{"encoder_arch": "convmixer", "model": "contrastive audio-text model", "dataset": "simulated sounds of rotating machines with and without faults", "train_examples": 39062, "time_shift_ms": 50, "n_mels": 64, "hop_length": 320, "input": "log_mel", "spec_augment": false, "win_length": 512, "tokenizer": "word", "vocab_size": 51, "loss": "sigmoid", "embed_dim": 128, "encoder_norm": "batchnorm", "encoder_activation": "celu", "encoder_patch_size": 4, "encoder_depths": [8], "encoder_kernel_size": 9, "encoder_widths": [192], "text_encoder_causal": true, "text_encoder_width": 256, "text_encoder_layers": 6, "text_encoder_norm": "layernorm", "text_encoder_norm_position": "pre", "text_encoder_activation": "gelu", "text_encoder_mlp_ratio": 4, "text_encoder_head_dim": 32, "text_encoder_fused_qkv": true, "text_encoder_bias": "none", "text_encoder_qk_norm": false, "text_encoder_layer_scale_init": 0.01, "text_encoder_parallel_block": false, "text_encoder_inner_norm": false, "text_encoder_drop_path": 0.05, "text_encoder_positions": "rope", "init": "torch_default", "residual_init": "none", "optimizer": "soap", "beta2": 0.95, "learning_rate": 0.0021, "beta1": 0.95, "shampoo_beta": 0.95, "eps": 1e-08, "precondition_frequency": 50, "max_precond_dim": 1024, "one_sided": false, "adamw_lr_other_params": 0.0015, "l1_shrink": 0.03, "ema_decay": 0.999, "max_steps": 7300, "batch_size": 256, "epochs": 47.8, "lr_schedule": "cosine", "final_lr_fraction": 0.05, "warmup_steps": 210, "weight_decay": 0.3, "adamw_weight_decay_other_params": 0.01}
Rows from block 2 of the audio encoder of a small contrastive audio-text model, named by matrix and row number. Each number is 50 + 10 x the weight over its row's rms, rounded and kept within 0 to 99. All counts start at 0.
After each channel's rows are labels from the 100 clips, of 14848, where the channel reaches its highest value: "top examples" is what is common among them. Only what is clearly more common there than usual is listed. The data: simulated sounds of rotating machines with and without faults.
# pw: pointwise conv (encoder.blocks.2.pw.weight, 192x192x1x1), inputs 96-191

pw.83:59 52 50 32 53 51 55 47 62 56 41 32 53 44 51 43 49 31 53 63 50 62 53 51 46 44 83 50 44 53 45 47 47 53 51 43 53 43 49 42 48 53 49 55 44 47 47 74 50 51 49 44 47 49 50 51 49 46 52 50 10 55 40 42 51 64 54 45 50 49 50 48 52 53 45 52 50 51 56 38 47 51 51 50 53 50 54 52 48 31 50 51 43 50 52 51
top examples: muffled (low-pass); bearing knock

pw.115:51 45 33 76 49 54 50 52 48 80 66 42 47 95 51 53 44 49 54 75 54 49 50 49 51 72 42 44 57 50 44 48 50 50 51 50 49 51 50 51 47 49 49 50 46 49 45 49 47 49 51 50 49 51 73 50 47 53 46 51 79 50 52 54 48 47 48 51 52 50 70 49 55 51 47 52 48 51 46 51 50 10 51 55 43 49 42 50 49 51 76 49 46 48 35 54
top examples: gearbox; thin (high-pass)

pw.56:47 49 54 52 50 47 47 49 52 53 50 53 52 50 47 49 46 49 51 51 51 49 60 50 49 46 48 60 50 64 61 04 48 56 51 51 52 45 51 60 19 99 49 35 52 54 45 46 47 49 49 50 49 49 38 50 56 54 52 32 50 35 49 51 50 46 51 44 37 49 49 49 50 51 40 48 50 43 50 48 50 49 50 49 54 52 56 44 65 46 51 50 59 63 46 49
top examples: muffled (low-pass)

pw.67:51 49 50 38 63 50 61 60 51 49 49 49 50 57 51 71 50 50 54 54 50 52 49 51 51 51 58 47 50 56 36 53 69 51 33 49 50 53 50 48 37 49 49 53 54 41 51 50 48 50 53 51 51 43 54 50 24 48 54 49 48 55 49 48 62 37 49 63 49 53 64 49 44 48 56 47 39 49 78 51 49 49 50 66 66 50 48 44 77 56 49 51 49 48 51 53
top examples: muffled (low-pass); bearing knock; machine: compressor

pw.157:54 40 51 49 54 64 41 41 41 51 47 70 40 57 50 50 54 63 29 51 48 40 36 50 50 34 49 48 61 48 53 66 41 52 36 49 49 51 50 50 47 73 55 49 51 54 50 49 50 51 50 51 52 48 50 50 50 49 32 24 62 47 48 46 55 50 42 50 51 59 50 54 50 00 49 54 50 45 49 58 49 49 50 48 64 49 49 50 55 42 52 49 46 50 51 73
top examples: electric motor

pw.23:50 52 51 52 57 49 48 50 50 55 51 50 47 50 49 56 26 50 49 23 52 51 49 47 51 50 49 53 54 47 47 51 44 51 51 50 55 48 53 51 51 50 50 50 49 52 45 50 48 49 48 50 50 50 39 48 50 52 49 50 50 55 64 54 54 47 50 51 49 51 49 46 52 43 51 48 49 66 50 51 53 48 52 44 49 51 52 55 49 51 26 51 47 59 46 46
top examples: electric motor

pw.185:50 49 51 50 49 47 37 51 50 48 53 50 49 50 48 50 51 50 76 54 50 40 50 50 51 49 50 39 49 51 50 50 49 99 17 51 51 50 51 78 51 64 49 51 49 50 49 49 48 50 49 50 51 60 48 43 41 50 49 49 50 50 50 49 55 50 51 49 51 81 50 41 52 48 14 50 49 49 52 51 51 49 45 64 50 50 50 50 99 49 50 50 50 49 50 50
top examples: muffled (low-pass); thin (high-pass)

pw.43:36 49 47 55 43 55 44 52 50 49 55 50 54 62 50 45 51 51 58 20 53 56 49 50 47 51 18 50 39 40 46 42 53 55 47 42 50 54 28 46 50 52 52 40 44 53 72 49 70 49 47 50 50 50 51 35 49 55 46 65 63 50 50 61 50 00 51 50 40 51 47 52 50 48 53 54 51 48 39 57 49 64 52 53 35 49 66 51 50 43 53 48 38 49 55 31
top examples: electric motor

pw.105:49 57 50 06 45 50 51 18 50 51 49 49 61 51 52 28 51 62 48 28 51 50 37 45 50 49 52 53 73 50 61 50 45 50 47 46 51 51 75 49 51 50 56 57 49 49 50 63 50 49 50 50 48 50 63 49 51 54 48 48 48 51 42 70 49 51 44 29 43 42 51 50 51 55 50 50 52 58 51 92 45 50 48 50 65 49 55 51 51 52 52 52 54 35 49 47
top examples: gearbox

pw.121:72 48 50 49 48 55 49 46 48 55 63 58 53 50 51 49 46 55 53 45 51 79 54 49 55 48 55 49 59 51 60 38 84 36 50 00 51 49 49 49 47 47 52 45 60 68 56 45 49 48 49 51 49 42 53 48 52 49 50 50 58 27 51 49 49 49 53 51 53 50 51 51 52 51 50 54 50 42 63 57 48 54 50 51 60 47 31 50 49 59 51 49 45 52 52 50
top examples: muffled (low-pass); text has "room"; bearing knock